Rows from block 4 of the image encoder of a small contrastive image-text model, named by matrix and row number. Rows with one number belong to one neuron. Each number is 128 + 24 x the weight over its row's rms, rounded and kept within 0 to 255. All counts start at 0. Numbers have three digits each.
After each neuron's rows are labels from the 100 images, of 14848, where the neuron reaches its highest value: "responds to" is what is common among them. Only what is clearly more common there than usual is listed. The data: made-up waving flags. In brackets: how many of the 100, against the usual share in percent.
# fc1: MLP up (encoder.blocks.4.mlp.fc1.weight, 288x96), inputs 0-95
# fc2: MLP down (encoder.blocks.4.mlp.fc2.weight, 96x288, transposed), outputs 0-95

fc1.46:112136117166145130135118165111169154134119119105151126095131133098188152138188141135127096129098143158131128151164103106102141139170120109152116154095102116130123146106143146124129156118136148101110162083072097111130172159129134162114117134124147121115132152151155108135151182112164106101
fc2.46:132158179079142118093094136160125144113137124125153141144118139082125092138117187114146112113160063093132116150141099118131149123162125121082111129144142124127123118130136146080143136151147134134129082123144097088120152111151145142158172109138123118126113114173135165130151097089124141092
responds to: green (65 vs 22.6)

fc1.54:152130118120105159151152190145141133160099129136163119156163145159121124126101157111150108105086094163132115137115107133120143092121171145117156146107088167105152106072145128102125126131119102117108081136134138137135116147168149157105109104143096128149110104086112143120143110167139089095
fc2.54:121119139105121123185157143156112163127128153152115169148128062128145128113127139117105143142124145117138097104121133129132114078146124140134134156102123146144166133120089105145123133156139150099084138104110070166085136141121135114154138104177088114156140095144139093101159114096143170102
responds to: teal (59 vs 23.2); brown (50 vs 22.9)

fc1.108:154150132110097159108166126118150138130105132149130155112163114162138149154151119113129118119111094146137094102166102098148122076169129151123107111104132131142119121144152148100099154158155161087122109095140108124129142125110185103133113117155167125145096117147141129095185166160101114084
fc2.108:127197112107136081154169145137102114158148174127163141134114128109098132068134121145118144143081119089145149074135146109116111107177093134119092149094129145137140147143128118107097152158147150139142134127128113130119128126065125139153129139146122133128127117151131109082176106105135132131
responds to: red (55 vs 22.8); blue (47 vs 22.3)

fc1.92:115114138084153144163114119159151071107133163122139113121083107172141115118144118142121133120157119152180082149131155145154144163166120146149083125105165152177158103125121139115094134143136111139153114115163116110110122104112123127138112127100136120087114105085169110128109172153132137098
fc2.92:142107111184124084086163077129123130149118140084127111077116156095105129118122136101147104133156145105096120090112123158135120186126104117145109166155145126113121099166142166127125116139133140129109135146158151139150163114093158111095128131138138109152156151168095132101110127163141127162
responds to: black (91 vs 22.8); plain field (58 vs 6.6)

fc1.269:110172154106121150089149107160101145100160123148145102153083132148095156112132119109132129126090161147133074109116097079132147081144122113157116114132112134105115149138142142141098170118092156132135138141120137154142091127127162089097134123138128114146122181131149121156180105111173114107
fc2.269:137171141144116108149159117118114148126133164171087152155123119105109114099166055176122131151101123101094147135135138121137120113156087150139113124092122174145171114146108154141126121096114127117144140167155096093127127139102091116120154159169112133112135103133112117100121133104159111170
responds to: yellow (56 vs 22.2)

fc1.4:133145158143111135131090128130110136108124151134104118134142166118164127151173117153090109172129138105135117144080138127158102140120138174098145125183129078155137133090096135159103160177107126124157126109139137127135148093127120162161151138070173161148148136103090132133116138162117127122
fc2.4:119131141136104119171175110121130096135164125141103149107121135105142141133146107150142161122108139101129179135118171088075068125143121137107116113109143155113125182128109134144159106072133133073151117132134121116115117129065129124143115143170130119133124142169118125122166122109174121106
responds to: purple (48 vs 23)

fc1.282:138133124160112110146104101154133103130087134093147104106110097154143130127166135169149112122132146125135088116125140139180132148176129149141084103122150196161155148096090163143145162112118126140086095139141111119122107082145140140130109137118105140151105154143114098125096146102141076142
fc2.282:120129085161096120134161117120152118116180091140104124089113139165175135129126136112130110151127119162147114106072113164112144181105158138113153153136130094147123089128159141138138104123107095161105126129128152106113103129140165099093125136123137126126103103157080111132117171177152104132
responds to: teal (93 vs 23.2); purple (54 vs 23)

fc1.53:141100157121112100140102176128127132094120140116142153132111127105122140113154158139143132107134123121098121133152114112120087074123145152090090107136160144158191116105094091136109132186175128137161084146109151104110140159094120091134122085085141144124130162114150112134143110101118137114
fc2.53:124133142141099181120081156122163104150149127123174133148160151144123118126142134108144138174134092104110123095121111142113180098130123140106121123116117105148106124116117112121098116091166102179158110137146198103111073117107112119130178124124128104102111131093169134128116161119115133133
responds to: pink (65 vs 22.1); black (59 vs 22.8); diagonal band (25 vs 6.9)

fc1.218:127127112115167112123126145156122144153110138160136140109087109144107138150099123115143135153091113083116147122118113099151151107178127122130142142103115095079176127131137135152155150163134119069157097080108115137115154134123078140177115140139165135129152108087154139085151120147171129124
fc2.218:099143120114116103106185148149156141123165108169116145113120114144176143110117138131135117132132114158143108153135127124066149135083160147109117156123117088099131122130098153115171130159071090126127126118119115117133132137151145115125126118104129139112076091130109129138120148177190134077
responds to: teal (96 vs 23.2)

fc1.151:128132133063110105144111157158110142077164161130130132138106108153117071099125140109117168145119124126113109163111119167144107116120140164094137103130087147124107111117130163153146137104127160133139148147070129097133135116122117160168139141119097140114084087135108119144173147111162103103
fc2.151:120151154108104135110076115160139120166095124099118104126124100139114123121084131178118139112167094117103107134163128084180120140162117144118135109078151138164063126121115123151130078161135128087139115142139117131128135064158138133119150160132127134158152143124168128123122142118122148137
responds to: pink (67 vs 22.1)

fc1.253:108084125128126130175124159190141109110153115098117091130161129118154109142134153181099120106172107139142146124104152161086122168091102146127154101164143145141125136116110112155156113144137100119165121083145144141122142114144083134144126128109127146108168098125146115134089141155151090100
fc2.253:143142111136133079172132129107105135147156197132118129096108110077100115112145105135120134129110125073120186086137134138114110130169103123119136131105152141130123126156126121109140129104156153127143126140142112148140152148059095108161123158172101142167155150144104131101154124098111137147
responds to: yellow (68 vs 22.2); border (35 vs 6.6)

fc1.55:119157105091125101173128102162161112135130152162099140089100132150158100109143171146129151090137134136131108122121098156155133113139111153113141142167159143105178096102124092149172142102093180148097162162098131119106108129116111113085106120133135129105128101131112134175145156120142121130
fc2.55:127145124169137150115075125145162100142132144135130119165167166147125144137140107118150093155160124084106146088121097136121185103133132115104141133083114108125115101103148100111138140101156108164120113157157149114119117092122111128103190145134123129113107113103139150115057154117119146151
responds to: white (96 vs 22.5); purple (70 vs 23)

fc1.71:143101103135152108096119141089131098133097133094127132165120124099103148154133109109157090147135156137123133149148097135131139133149106137088155126162134117117096139048112144150106128193097099117132103114120113121116108137077131130149132154169137163090152106102109165133147141120097153159
fc2.71:111133079149140178143128116157114096152116133109088160125098152082153105135108143123146097135156149143142123122127165058084127124132086133108102111134138131108083108122095169103182137127104102110140117136112106125098126131159119137141143168136153095128144130147170133159128103140156133153
responds to: yellow (45 vs 22.2)

fc1.59:159127166126141126128157114158112159064123124099109117118123131161123086138159109129154142138096101081149151112118126125122129112110125176098150126160136159142090143116155156159101130076119132098136098110146070167131112131142148145147134078118151156136154135092138128118110147091088116138
fc2.59:126143092144104149140153135141139142082173090150142142105112143137165122151104122139131168098128100147125112141112148152097116140061168148097133102129104105178109108101092151102143091121091095159117153169122155080133108126104148149141121165125118098145105109136116137123169131147138133136
responds to: black (96 vs 22.8)

fc1.228:132168169123149120143123154116132094116133154103118131110175126165117106110149091144136148149139097121130131072111124074131102144163136151099091096115156094151103138113099146158116123129117146105151114138098136137109149139085159161110135113116198118124130137162118115140163139149139133068
fc2.228:123154163138127094153121142087110108211161181153108132110103084126133100098129105097131135111099121119098155119127134126119106106151123143094141116074130169164121137177144123138144114137150136084139118147132148169120100133098114136120133147130094146116117119127136114124183106126128135171
responds to: red (82 vs 22.8); white (67 vs 22.5)

fc1.174:099136116140118135158078122119126108155136112076153109098086131091138127080122124149122110123154162124142070097155110134113109106175132142145134125122160168166164121135090103123160147186140135136148118111098169112125139143109109091130135108160153138122140121113096146130139145092172141114
fc2.174:136124114117091170111108139129154101113160139143165137136143183124139082138121136129110157123151101148117085126117094117095162137103112138122115109132126091168181107099095136120116119111140084163136138156149164132093117118151139139121152160141086071093104092131144138141135164161111145135
responds to: white (95 vs 22.5)

fc1.60:110139140080098174112109126125115117173092131154097118151141070123114112138125139127087158137159129141107135147174125166149094103131134116116163093124149090128157129091123159133121119107133160134141109133122091134158102180097103126132158100157126161121146134144155113181126089114132105110
fc2.60:135149099099100150147147159105147126088167099131141157117105155135136115148130134145110147146108113176159121114138111154099135140071165110129117125143110133114105110170118144098134134114096087186159158124103150082111091157131123116143092144110131128164079137119111105123158160127166133100
responds to: many stripes (37 vs 6.3)

fc1.172:140095096126158108102164088156101145122111131161170155145119113137110148112138123101102079113139093117175092185142122163117135090136104120146134164148132157122174117123143111144106117147158162131125137079127097140138131166160086093149149138114111151133134089114143117117104129126104120160
fc2.172:092158148141104095132154136117141118170155148146100095119094118121146108092121130119138123144093116149108169138106127120086148114164094113104152153126111115129167133162151117099178124128160132091139147117132104134100094174077139140102177155125095102108118105137144137116160107116145128180
responds to: white (70 vs 22.5); red (65 vs 22.8)

fc1.57:089134123083144146099130105120164121166086122120141150126093172095110136124150124119140098097122133107109137162117083136153081095156105114118119139089152136071101137122114117100146147151149139103109126133150173161107159135119110130109138135088151178123125100142141127098103167139162131101
fc2.57:131136104129108164121128153107143115136181108139144125113134158138149110158107159114122132140125083163123114143111114127090138133059149104078124103136122086150112123155103124118147104122144060186141138141127164088130080184133144135137118147117142109135092088117135141147144139146137140114
responds to: purple (94 vs 23); teal (69 vs 23.2)

fc1.7:134125146135099139144129119071104108150102141099150113147171079136132101105113135173097101134157159160118100133134144151093135125155118121142130115165158143139155131104090120115088136130138191132141128118093130099158122158108123135139156091185080134113126120110109140173138084138117117119
fc2.7:126138081120103146152152162099158115106181106142149147118126148147167121125118128122128147147109099177126115117109105158110153128050160127110137127112086102141115116141097115123144102110108081185130161142109156109117107164122135118137114152131112129131073096129125119143149166156155123125
responds to: many stripes (66 vs 6.3); blue (62 vs 22.3)

fc1.24:170108140157123105123130152129128160132098129101153132123108128103132148129176173137136144118162083141176159138138126111133140132172164134107101133146147170178097125155128077108128148120118121117098117116073102123118109105153124105090090147104107102137095148142154109126143144127171099164
fc2.24:152100107121091123149138163101137148104113118104171125120151155146129126116133189118113127120115117106137125101133148157167158092127134135147162137138156103141070181125138104105096104128119120169124131130097131139157145145152147122169128098141113148126110092125091101123112161076138078089
responds to: brown (92 vs 22.9)

fc1.12:108119110107169142126111147140152126075129145126152152138155137093103120106112154167123135152128188160119132093157164106081102128117118165134142131169129125127099125146119152172135142132126096117110081092130133129114070114131072140127151105160163107106164120136125126137083122137130136096
fc2.12:156112147127105141108112143114116118177157166138098159076124109096100109102172077141113133149095129101115163130143116138111100155165102069110115107127161134148179136142129133120129116082149159131143124143117128129153134157074097136135101152162126122182137138123129140110149130108114153116
responds to: blue (67 vs 22.3)

fc1.155:121170141126150135180095173189177106117137132113145100130113128133161111160138134172092113147105148141119161113107142170156131143116104147128142146123160132158168109095117096154123159139134105132147152116142102125101122140112078150114148146110128163121112119092148083152104162110138128155
fc2.155:146137142150153075131152086119144124119127134120094133142139108117147118144173089157106084135131136111129162074102121152096124163143138084131118174126140124085154119145154166105134149122102161124139128128144120150130152123082118092097131110126169155164160157144090102102081139123134151124
responds to: yellow (89 vs 22.2)

fc1.1:146104149113117102136142198153143125153113134111184155137112115148164134130138141140110134155100098150176120124117108147123116072143138108080117137116087152150153103105103091129151138172117133102092089143118124111120140173179125151144104127099104104130158087126124131110118146150132135101
fc2.1:165123129142137121175147179163127177102104158156135141133144096102131153121139179117121146124123099101091119099122141096137138053134108121149131168088141129151118124114112091124137139159154135091114123093124108144113129097139140111135149107126098133179146092132124107089119117087151123106
responds to: brown (57 vs 22.9)

fc1.84:125163167108153088145120164143133128127165144108158129109137127145138109139164143166127140115105191133093151102107137075125109137120152113135148092102152078157099165100089160109173121113149123124148114129108126127125087115146140168107145135147103124135114096125105116176099147146157153130
fc2.84:101164157122144082134143137121119141188136178135104123110079096112118117084148101113142140148102116115076183108133146115137113116172098124122150136105151153141127132140142117130144144129148155107107132145111108143175161133060125138133135149153098139140110127128121104090130101103153131169
responds to: teal (69 vs 23.2); border (28 vs 6.6)

fc1.36:100116129133177110137143114137112151113117131124171136180144143094125103082151154099132093110116143152135142176132117090111103145117128170154122110141114149096102139141078092143127131111081116113113154162140140164114087112152083147162113132118149123095112158083132139109142126164164116132
fc2.36:118146178123124117122148081096141089163158102141102091116102150120153086136164138155112129101122116141117139166112123102090080123080150133100152111115143098127148177155105127137178109138135104094151122182146134141118117145127140090089148139156134120141115099127162108157139139121139137113
responds to: white (66 vs 22.5); purple (60 vs 23)

fc1.204:137091134121115131164143135128121133150090144083144079094123146120123088136147135142153120118102139179122104141111104094102099134107126157147136148098155127139101144143134138119129166123113111060115144107070073138109129135134157174124129099117144170115124127145144090110130169153151092118
fc2.204:156108157168137125072114121102098169144092121089129127137165147111111127174117143132106123109142108124073123109136114131126113090149112101113114125129148147076143167128131151079118103112175132133118123108108175128170147155111169117171118144147144153132115141157112146121127106085097130110
responds to: purple (91 vs 23)

fc1.130:112172115119122158163080120173178068121159169123142094137077124148099109138158128146127105122100125145172120152134143096179125117179133130128131129116144124131152126095136088114107126153104150144111081109116145151119092125166097134110118128132116118123118129131158114157141138136164093125
fc2.130:146101137167128122086143077113143123122108124113122114131139177130129131162104141138135116115168165145100143114116117124113135148098143106156125160125105095089150114109128152094136122117118128128142135160155152139095188091141148086089126138085133148122166140174076160133089133126091161133
responds to: grey (47 vs 23.1); plain field (28 vs 6.6)

fc1.80:092092145140134119115086118142121113087121132166160141124130106132148136137099143164142130154115132110118127075113144113120151172120114165114124129118129095161180098133116139164132172188103137140166117093126156140125074107122141117178130151158118149141168115118123132088095104147147152114
fc2.80:108121105129133121107115137178110144144190160129098162085142118081105120144164105136143134145102168110151114112130148100096128161143133126128118100152142130121144153116137153143148115098120082107145099079128088133130131098098146101138112142167106114155125155173120146173153101153156139096
responds to: purple (72 vs 23)

fc1.90:122138153159167094136151091155128140097174095153142144130163115147093140097133118103124156116143152094159120107149162084105111094173115144164142131164101179140142093143142122153115135155142104120090130080151120154126132134113115100134115120125162130106141136148123117087151101170158128103
fc2.90:133131085146113109138125140101141101159173132123112160097136119119101152155141096147134122148063123119130171110107127148105142127103153109113134119106104095135173110174139123082140149118087121172158135135101161113099120172088129120143109153106137132144093169112144151132167160105132144100
responds to: yellow (55 vs 22.2)

fc1.271:116101102122129143126169130139139116093130108098175123149127122143158110132127149111117096140153145126149157167153117113100118146112092116154154088182135078125142144137139103127082189101080146116121102092119142156133113136103156157129169129081173158121114126105139100125120130101118118157
fc2.271:134131125121125133107125111124128164136113127135118103140107134093148159149148142179078112063098110103110169173143128153142087124140113132099181139149154133183121156145121139130110161137130131127115177117123114133085157054093124150125128124143133110118144133147153096162102119130136148125
responds to: pink (54 vs 22.1)

fc1.144:136156148147143134128141096152125111135160121126123145089147108137152123124113118140131145113114107112146112105109148149131147141169139115127150154158112128103084103112109178163164178078073134102089128111142057109131099108136111156099109154173120126139124103125136114136115130177129075133
fc2.144:110159141122105182092078174144143113133120106106128163155173130145108112147150082123155129171141117110125136122126112155117195113120144129112125150110088097131104102127134131096108128096142107174127109124138165096107090114133110135141152138127124130103123152095152135137072158112096107143
responds to: green (70 vs 22.6); pink (47 vs 22.1); corner square (37 vs 6.8)

fc1.234:096137141123091165140145105119141108089143120106108135132130095122112140125150097167125147151128158147127164147169155177089090086088133166168133138136147149106128146102126157150157146149116149135143083111126082083133103118115099098126098082127114122150124126091126152152099095138124148140
fc2.234:118173152146107129153085178127118112110144125161129140113108144132108080172138133082081087147109106097142153118127154164122129116122142134088107135148146072115168093135153113126119126132145105159152096138142163093135094156127150127129131150107148138116103142114128143160176089104143110124
responds to: pink (63 vs 22.1); black (59 vs 22.8)

fc1.27:083128109141134133143129117106141105168102138093147156125132143077143129117142130128155100112173160152110094136163117144165129112190133108103120135128143121108106167140098113089147165171154169111120145119110160151110136102129100087117159164109146143109107104121107146135165137131158126080
fc2.27:131163091110108164125133156119146120138164117138161111117117161121142103158094142145097126105116103171154092162124129116081131114067143101082121093116109116169131146116121131086159116151130081146136152158131143101125120174140150190126124156131127115122084093149137128140155134131133138122
responds to: purple (68 vs 23); pink (45 vs 22.1)

fc1.206:116099116119130109122176165097162088119159152103162114120134124127151157135160142109123169067105128155155098129140136119137118114133173110112140101115133179145165122090081106078135124141102133113159118111121111117147129162082122119144111115114157156147121140139158135144084134092120096146
fc2.206:109114127199124149120113124112125135118134134145125134144151128128099152139168129118147134122195143073121113100127112141142132103164106150155164138133104124128074096106132102125096161134103117157143124126096157162135096106137117125128176142118083108113154165110146136148087153110106074142
responds to: purple (55 vs 23); corner square (26 vs 6.8)

fc1.241:156141087086109131164127150176133140120130091137139136137101152117149150138113065186154158106124157146133101106174135146131139133111125126167128133078123141144133093134105111130096182119084124102112149118122095107096112160143093147140107107159129109128111116116146095109109118133158092134
fc2.241:128118173164133165099096113141134116157111152099113128121151084138078134131116143091091111127123100143106093148119132137128119119146126130100140133138146116117180095112159158126127082113180132095117095098124164138153119125159140133168104124100145152164145145123145158194130124116086138110
responds to: orange (97 vs 22.7)

fc1.190:074144158139142112173183103098153127141142144152134151120086100146122156108168150124102124098090158154140124125158131102132134077109143121137129156143110113140124151097123170127131103144087114142143123115100104107170138094127098092157115115114157118115120151139119103164123156158169089121
fc2.190:127114165105125131096074122110081139151105119153086141140164128129104114148125135066159133125146116110107116136135118159162135170167116128154137126146133125077148087130166147129117147124142147112141109151140128157148085118171154117121152117084100079159129165107140169121146108111101122124
responds to: purple (83 vs 23)

fc1.45:117133150092134153131083137119156088134168139109175111151139129133157090122185152136120081150121119079180107124130125155127128142151100126128093093149123132152110118143125081147095112117125125160119110137157138085141096129122112160096121128141122118101094103075184126142148146129128123141
fc2.45:163066122166146118110153087090086156127099108134116102126149134117131149167084146097116125117136134138085141129108115115142100149110152099157164126154144118120116128148125148131107134122119151135151141172142166138145168107142163088115108096106148134153159130175089124121112105159098170119
responds to: emblem: no emblem (80 vs 47.7); grey (68 vs 23.1); green (56 vs 22.6); plain field (26 vs 6.6)

fc1.156:151104077095142129144150116159124154086109120121140107120106150129151115144126140142119138111108128141148087122139125148125127136100113088132102152118160154114112099102078134102140156128104104152132168114111099126147114125113091120127114103184159142156100123117156157149102142105208074107
fc2.156:105119166153147149090075121103130109129096160102105124145149107127108127122128118080143091106154126136113125160125112156149133108142151151121148114154131148123133132148186126144125101095156133121108114105158170150140120126149171112126131140105116147083155142091152121138119094134042126166
responds to: orange (55 vs 22.7); black (50 vs 22.8); brown (50 vs 22.9)

fc1.275:112148131158112121132117125146162136083126090151136128158171120146141136152101105132148174147103149138161137121161099156161107132142091169140156106105164148131088086106124145129120130102130109107143114124070105158096098097132103135156101099138147148127144136116110109166136112126089159074
fc2.275:152195131130111118145146138111139096100129143116108172116120083157127107128152077125115142113111117143154151161139143165143092122098152143135101126157091103144156146169134124120122102121072113134181118160158130119109129116138151138121080138106105196126122131144107100149118137133102153127
responds to: orange (70 vs 22.7)

fc1.6:098146135122149157171120053129095100135143160128151109137142093138140106142100120137101144089108102153128105145104154150151139168167137093137141147136108130106156090110129135178137141135082157091094159088129104143129110164095122123083100126159135105152117134126146131122159110128131107109
fc2.6:117135117147124158105056125138128138157133135121123081140149118144108118125144098127155110182145127096148169104118101131137188114152110125160137111115116148096096151147151113117113148139146125174146127124142098107083096086150092126151176115102140134115127138122146164126066148114121124115
responds to: corner square (27 vs 6.8)

fc1.202:152113103110124158121135149120142130102130138169140130133160084169131124120128167145103140105153094133170088141131116165114139129097149132141116126136129168141116084089153097108154088190126069117135143137133122112153101118139090155139091128096111147128162069123126142104111144151107109141
fc2.202:157146148147125089155126128159156123153115147114123135106078075104117130116118111106120109141109125137079174130115170167122120118143096143117138160110134127147105120157157108122172135074157137095117129118141084107157143115130144122126152109156097149155092139130147071134125111092156172157
responds to: pink (82 vs 22.1)

fc1.21:074194116143157106136156114134144158118154147102124128095099107130136110121134134159122113099154125124161140153100123117099143129130104148127102162120156106134136096069142114100168151142098141088093112084133102129161129135141148159141124160145153156076143113148130123144151096101139086112
fc2.21:138111142088169088084078112160131129129147135144129122145174133128128094149163130119105127136110109098110146123119099143135151134125137122118185127178104075125135110145162130124124167133147110145129129174152122135074125085138136140092140120052142136123127116133123137119107156140110175121
responds to: orange (55 vs 22.7)

fc1.226:147126125117115153152112137099128153154096119115148115090082126094122115093113126131135131077153149149152128200139119194123101156104142156084146135159119174138116132086139105129156134104075145098108133147106120103102133137158147152156146108107128133153095120136154108120158159118136113130
fc2.226:182097100097102134106127159070142120136102125150122150113138110109162131080133095144173129111122109131115143128183107140143116117125124120153113115126121126133063161170138125117093089079134164147158128110157145157154148096120121100149124150158112182115120147127109102112139139131127137148
responds to: blue (87 vs 22.3)

fc1.32:149149144158131155120155162100131141118165141106173153120130111109127144155139096120114149142162115137105109123143116142181100125142153132130109109154119131099150145101110136113085111160111156090085098082168133132112148180146103149133169146063149116132115087113122118164147141095138117141
fc2.32:134144135104140152148147142133151124111117119167154113124130118144076146123124135150093175121120152115137078152099091123124106104125146119134161139116140106142105105098126149153077136123189102095127129160124147123082132136134124161130103141170165066145131177163137124124120102075145113124
responds to: grey (54 vs 23.1); teal (49 vs 23.2)

fc1.30:150137173095117134178090150131144133096145129103153095101158151130172078127118103178157125148149117101104128123136136093140109159112151148089109083093162142113097133110104144146137127155119112117143147127086133128112136129084148164141110140127177137133127138148126100141127147175156123089
fc2.30:098148170138138100117126109085123109191133185105122120122113101110112103104126117117121129115104121135112148135119131106106095127157132142102156146083128144152124143166143146136174105148163147063151125110144123180107141154114124131129122142121087120106160149144149096126182105127095128164
responds to: white (67 vs 22.5); red (56 vs 22.8)